Weights of a small image super-resolution model.
Training: nadamw at rate 0.0035, 6000 steps, batches of 256.
Data: trained on small charts drawn from random numbers, 203450 training examples, 7.5 epochs.
Rows from block 10 of a small image super-resolution model, named by matrix and row number. Rows with one number belong to one channel. Each number is 128 + 32 x the weight over its row's rms, rounded and kept within 0 to 255. All counts start at 0.
After each channel's rows are labels from the 100 images, of 14848, where the channel reaches its highest value: "peak on" is the class under the peak; "patch colour" is the nearest of a few named colours to the mean colour under the peak. Only what is clearly more common there than usual is listed. The data: small charts drawn from random numbers.
# convs1: 3x3 conv (model.decb.1.0.convs.1.weight, 64x64x3x3, each kernel summed), inputs 0-63
# convs2: expand pointwise conv (model.decb.1.0.convs.2.weight, 128x64x1x1, transposed), outputs 0-42

convs1.19 [139 115 101 102 117 103 136 146 111 128 119 115  88 153 140 126 152 109 153 141 130 106 108  87 156 157  81 149 106 175  78 192  98 107 162 131  66 104 151  64  69  49 119  83 118 157 127 114 141 114  94  36 153 141 147  94 116 113  77 127  92 127 118 146]
convs2.19 [161 108 122  88 191 129 122 147  83 113 149  96 170 163  82 135 136  97 101 172 176 112 116 115 100 115 114 104 126 167 169 134 144 104 162 121 151  51  86 135 131 165 134]
peak on: data marks
patch colour: grey

convs1.27 [ 96  99  75 194  83 139 105 125 149  97 102 152 106  85 134 148 123 139 104  94 143 129 104 143 155 158 143 127 139 177 140 116 119 158 134 104 142 105 168  88 103  76 152 103 165  34 157 140 151 128 129  97 151 156 132 104 134 121  92 214  76  85 181 142]
convs2.27 [133  80 110 108 128 119 149 101  95  53 142 136 140 147 136 118 109 170  90 125 137  95  89 123 190 163 189 162  81 116 196 133 117  81 156 105  77 103 146 182 135  96 136]
peak on: paper
patch colour: white

convs1.39 [126 166  93 163 101  95 101 128 100 121  98 180 110 135 108 113  88 124 108 151  89 151  33 118  83 101 131 113 118  81 173 140  51 128 134  81 157 143 115 165 137  65 112 123 133 182  88 149 154 185 145 151  95 157 120 113  91 109 133 157  86 103 132 116]
convs2.39 [122 166 124  84 137  98 111 174 127 148 122 124 163  77 170 174 143 123  84 134 117 116 121 135 140 161 113 156  58  95 160 189  84 143 159 123  83 242 189 135  67  86  42]
peak on: paper
patch colour: white

convs1.18 [ 83 132 115 140 112 121 108 146 115 100 130 155  68 105  77 161 123 143 153 159 132 121  86 135  89 151  99 150 136 161 136 145  56 134 135 128  62  60 148  99 149  85 186  98 145 113 146 113  95 182 122  78 148  94  91  83 163 119 167 150  62 129 133 168]
convs2.18 [ 89 119 156 123 143 116 135 112  99 111 152  66 147  85  85 104  60  93 129  90 194  86 128 148 164 150 142 124 166 157  89 138  88 108  88 146 135 118 157 116  51 145 115]
peak on: paper
patch colour: white

convs1.53 [149 166 158 143 108 154 147 173 108 175 127 175 207 163  64 140 126 129 142 128 124 137  75 144 100  98 178 120 110 152 144 150 110 109  72 139  81 166 128 168 187 134 136  77 129 121  77 132  57 111 120 137 123  96  88 198 122 145 136 120  89 114 127 120]
convs2.53 [163 151  98  97 140  76 197 148 105 138 149 157 176 206 177 104 103 146 157 183 150 137  73 190 140 145 123 163 135  98 141 183 165 120 136 139  94 157 155 140 145 123  85]
peak on: paper
patch colour: white

convs1.6 [115  93 109 131 143 159 118 106 140 169 150 131 112 103 111 120 129 131 113 161  97 174  28 109 152 115  88 125  99 141 167 125 144  73 144 112 170 121 141 102 115  35  63 125 146 137 122 104 121  92 112 134 150 114 151  91 100  82 140 126 160 111 145  31]
convs2.6 [155 126  69 140 103 184  75 158 174  80 165 159 134 124 131 125 150 121 177 116 144 145 103 131 167 154 125 171 172  64 127 138 169 109 200 163 111 142 100 170 132 117 153]
peak on: paper
patch colour: white

convs1.58 [107  81 101 128  69 124  92 105 105 128 101 115 121  52 108 136 115  97 108 166 131 150  67 150 128 141 139 125 123 203 164 122 106 111  95 129 155 108 111 159 116 148 155 146 132  41 111 175 103 137 117 125 153  71 127  72 114 124 196 106 158 157 180 107]
convs2.58 [111  98 109 114 104  63 104 160 189  94 142 136 102 139 116 110 112 165 162 123 103 143 142  96 182 112 118 102 156 126 158 120 151 186 151 156 169 131 127 139 118 115 159]
peak on: paper
patch colour: white

convs1.37 [136 158 140 121 138 152 154 162  71  88 185 163 110 149 132  67 163 144 153 149  79  86  97 117 114  63 140 102  95 177 161 158 112  79  84 103  87 177 180 110 134  92  95  56 144 118 147 151  68 104 116 158 125 128 146 139 118 134 121 123 109 149 131  90]
convs2.37 [145 171  95 150 121 164 156 166 132 147 231 121 155 202 110 146 139 117 121 109 101  97  77 135 123 123  87 139 106 143 153 123 104 152 178 139  88 132 141 130 119  89 146]
peak on: paper
patch colour: white

convs1.50 [124  81 104  80  83 116 108  96  61 135  67  99 155 122 136  86 111 146 113 137 135 144 157  99 177 133 169 121 121 105 167 152 138  86 156 130 128 122 191 173 154 106 110 158  82  98  86  72 142 180  95 138  96 162 180 169 148 101 101 117 111 135  69 129]
convs2.50 [111 186 113  74 123 121  71  95 158 142  95 185 131 129 114  90  31 158 107 147 120  97 121 143 120 102 133 112 119 126 130 116 125 132 118 153 122  81  99  89 119 133 170]
peak on: data marks
patch colour: red

convs1.23 [134 149 151 168  84 160 100 140 140 141 134 150 162 162 106 139 101 148 124 153  90 105  89 175  82 178 120 101  77 185 159  81  91 136  83 153  95 125 106 177 183 139 154  90 167 189 117 115  75  76 142 142 171  93 107 127 111 130  99 105  93 119 172 119]
convs2.23 [103  78  89 122 133 105 121 118 111 131 123 169 152 124 162 102 118 142 126 126 129  60 152 161  98 202 108 136  82 112 122 209 168  88 139 162  96 152 117 120 175 126 172]
peak on: paper
patch colour: white

convs1.0 [117  91 152 159 135  82 105  81  65 155  88 113 146 153 146 127 142  71 109 105 101 127 146 146 165 140  95 145 159 137  59 123 129 146  82 160 123 126 118 146 143 142 123 124 164  67 116 185 112 172 177  44 108 144  98 205 138 161  97 129 159 122 142 114]
convs2.0 [149 144 113 120 109 124 126 140 150 115 111 171 120  99 157 143 163 179  93  78 117 176 116 136 133  83 158 157 107 123 130 153 139 106 135 117 111 126 125  82 153 109 166]
peak on: paper
patch colour: white

convs1.55 [ 82 104 142 126 144 117 145 126  53 120 108  77 167 136 134 171 181  76 122 119 139 170 123 156 164 159  73 132 133 174 124 144 184  73 155 100 142  63 106  97  67 134 104 108 145  67 131 122 117 143 130 124 128 159 126 120 137 160 179 143 194 165 145 140]
convs2.55 [173 130 128  68 123  98 143 117 175 153 100 170 128 117 168 118 170 142 133 172 142 130  89 158 131  98  69 135 177  98 135 180 149 120 123 102 163 153 160  95 126 146 117]
peak on: paper
patch colour: white

convs1.40 [103 108 159 108 107  85 152 124 123 107 109 119 125  69  74 177 173 115 126 141  92 119 110 129 123  68  64  88 108 147  73 147 127 115  91 105 137  89 104 162  85 164 123  70 124  89 103 111 143  98  80 113 163 135  39 156 135 165 148 149 122 166 132 166]
convs2.40 [132 143 131 165 186 135 137 127 117 120 126 129 164 124 108 129 143 136 130 126 188 161 126 127 136 129 114 116  99 117 137 183 113  86  80  95 125  81 149  68 139 144 101]
peak on: data marks
patch colour: grey

convs1.28 [138 133 166 189  84 114 124 185 153 145 109 158 150 180 119 126 129 101 159 139  88  90 107 179 124 153 155 129 139  97 155 171 136 104  53 127 161 154  74 223 158 129 161 135 185  91  91 135 125 121 129 148 100 101 107 140 133 115 119 155 122 126 182  86]
convs2.28 [107 150  97 102 107 121 131 139 186  72 153 124 187 154 189 105 161 156 131 107  55 106 114 166 124 185 116 128  79  59 169 132 152 126 145 126 137 179 161 193 102 147 153]
peak on: paper
patch colour: white

convs1.21 [136  56 137 121  65 118 135 179  75 149 105 119 136  35  79 145 186 122 130 115 130 147 177 123 136 111 110  92 115 143 128 155 128 122 109  95  90 107 111 128 153 170 112 113 108 134  65 130  77  86 106 146 137  90  96 164  84 120  89 137  81 156 112 173]
convs2.21 [184 137  94  89  91 163 116 179 129  83 147 127 133 171 115 142 142 119 113 103 122 108 104 166 109 152  89 177 128 100 125 181  92 140 132 114 127 158 124 125 169 151  80]
peak on: paper
patch colour: white

convs1.1 [ 75 112 117 113 126 105  77 139  95 117 137  62  32 157 125 162 203 117 141 131 113 138 105 124 103 181 112 167 113 163  90 125 150 116 139 112 112  86 162  42  90 125 154 118 140 127 119 152 145 156 150  78 113 151 156  86 116 135 172 140 138 181 136 141]
convs2.1 [ 83 102 143 146 108 134 142 125 131  99 130 147 138 121  32 117  99 116 232 134 129 111 151 126 108 151 102 135 118 162 153 124 201  94 113 125 132 110 166  73 122 160 110]
peak on: data marks
patch colour: grey; pink

convs1.29 [ 85 140  62 130 128 102 103 159  84 112 148  67  74 144 120 175 121 128 159 162 167  98  98 155  94 176  91 125  95 130  86 148 177 149 102  96 139  79 123  66 138 105  97  72 169  82 153 131 145 154 152  63 125 137 132 118 168 152 140 155  90 123 143 121]
convs2.29 [132 179 115 113 176 151 130 115  82 142 169 145 132 212 110 117 143  91 126 143 130 140 161 157  97 161 158  95 119 107  72 110 144 160 134 102 101  91 123 165  65 125  91]
peak on: paper
patch colour: white

convs1.43 [126 113 121 146  92 110  94  75  84 124 138 104  93 148  91 160 115 134 110 131 146  67  94 106 130 119 116  98 123 218 126  47 146 125  76 134  74 152 132 111 114 174 100  74 142 174 122 127  86 137 150 144 208 125 114 130 147 121 135 118 191 163 144 114]
convs2.43 [103  93 130 102 113 112  95 110  60 150 153 124 107 143 126 111 139 165 156 131 120 163 108 135 128 112 156 165 100  91 140 191 179 124 130 141 147 170  99 120 154 117 145]
peak on: paper
patch colour: white

convs1.20 [142 148 130 104 157 117 114 140 146 161  93 162 116 128 147 128 139 129 132 128 112 195 128 132 149 134  64 106 168 107 117 160 149  65 177 136 149  88 119  99 103  75 108 136  89 181  85  91 160 223 126 141  95 128 139 172 156 112 148 196 104 158 100  76]
convs2.20 [178 132 114 185 130 136 132 137 115 123 151 155 176 108 145 155 151 135  95 146 132 116  92  95 109 140 128 106  97  99 174 123 114 104 203  97 136 108 171 112 113 147  81]
peak on: paper
patch colour: white

convs1.24 [144 108 106 112 139 151 127 155 104 167 115 103  74 155 126 127 109 113 159 152 147 149  36 100 103  92 109 125 120 109 144 168  74 156 121  67 130 108 152  54  31  90 106  94 101  83 123  88 133 150 120 129  70 134 139 110 115 105 136 102 163 122  85 125]
convs2.24 [178 148  88 126 128  89 106 119 161 168 102 142 142  52 116  82 133 139 171 188 163  87 156 140 122  93 204 134 112 189 128 117 129 107 124 148 111 102 182 149  96 119 190]
peak on: data marks
patch colour: grey

convs1.8 [ 82 129 104 135 164  86 114  97 143  78 126 100  48 120 117 162 146 120 122 143 108 136 111 122 159 130 138 196 153 105  93 107 114 122 146 136 110 115 130  47  95 108 135 168 151 119 153 153 178 143 128  97 153 175 185  67 140 110 213 116  91 152 165 115]
convs2.8 [ 80  98 117  87 132 134 137 143 159 155 132 100 130 132 111 120  92  87 126 106 151 111 148 203 182 138  89 119  87  48 129 122  96 168 135 141 119 155 157 176 111 118 120]
peak on: paper
patch colour: white

convs1.33 [133 126 148 116 149 143 113 137 171 164 132 147 115 105 104 108 123 147 119  84  90 157  74 124 133  86 148  82 192  94 159 116  92 131 155 136 159 142 135 128  95  98 100 122 101 164  38  79 151 122 108 181  28 141 107 145  94 102 147 148 143 124  96  73]
convs2.33 [116 162 154  94 142  87 125 147 138 123 115 192  96 142  82 112  96 131 127 170 100 108  99  94 140 134 135 127 121 116 163 158 111 118 186 160 107 144 170  84  97 122  88]
peak on: paper
patch colour: white

convs1.25 [120 120 118 123  94  81 131 129 116 126 185 155 105  99 120 145 179 101 120 138  69  98  91 118 123 136  83 131  74 182 118 133 120 117  76 136  64 110 156 106 159 104 163 118 128 157 139 124  90 132 115 128 254 159 114 128 138 120 109 126  63 152 136 173]
convs2.25 [149 121 130 138 134 152 115 153  93 183 155 137 125 144 123 116 107 126  66  49 116 118 130 164 167 129 108 118 106 160 146  95 120 130  31 149 131 155 119 141 136 159 121]
peak on: paper
patch colour: white

convs1.17 [136 150 108 118  49 131  91 120 131 114 135 133  92  69  95 157  88 164 134 111 116 120 106 125  97 102 147 139  80 191 176  79 144 143  95  98  76 118 122  99 142 139 123 111 117 196 128  97  83  99 113 124 226  94 126 119  90 129 122  89  75 115 124 148]
convs2.17 [171 100 107 156 167 167 125  99 131  99 181  88 139 190 115 106 102 129  97 142 171  66  87 162 155 167  90  84 138  66 148 144 117 104 122 156 121 130 143 153 142  97 106]
peak on: paper
patch colour: white

convs1.47 [121  99 108 134  45  85 123 165 125 124  58  98 138 131 100 171 167 143 130  85 166 116  96 155 172 118  87 133 123 168 102 158 114  67 165  26 114  63 134 105 122 125 119 135 146  90 115  96 129 145 122 122 116 139 145 168 109 140 129 123 102 175 151  89]
convs2.47 [164 122 136 114 135 122 139 125 167  82 109 147  81 152 116 152 100  81  83 142  88 103 126 191 192  98  83 154 101  81 106 146 112  89 148 101 170 167 197 125 110 129  60]
peak on: paper
patch colour: white

convs1.15 [115  91  60 124 153  88  90 127  66  81 132 106  76 121 137 163 187 109 113 120 139 148 147 138  76 136 127  81 136  99 143 152 129 124 116  91  92 100 185  79  83  82 135  87 149  86 135 125 151 126 128  91 128 161 122  69 138 136 186 142 111 171 108 184]
convs2.15 [155 151 148 124  84 132 143 119 115 164 153  95  84 127  53 130 164 105  99 174 199 117 118 111 129  83 128 119 160 165 156 131 180 107  86 129 145  91 123 183  83 136 124]
peak on: data marks
patch colour: grey

convs1.42 [127  89  94 126 152 142 168  96 125 124 101 137 128  69 134 102 150 106 118 130 101 172  70 131 137  87 125 108 157  50 112 113 106 122 118  86 145 127 154 103 130  79 138 146 111 121  35 148 173  94 113 130 165 178 101 129  77 109 172 101  83 151 114  57]
convs2.42 [152 144  78  94 117 139 114 126 150 106  92 177 111 190 175 113 121 161 121 173 143 101 174 131  74 161  93 149 147  92 142 144 166 102 105  85  53 127 147 113 137 112  86]
peak on: paper
patch colour: white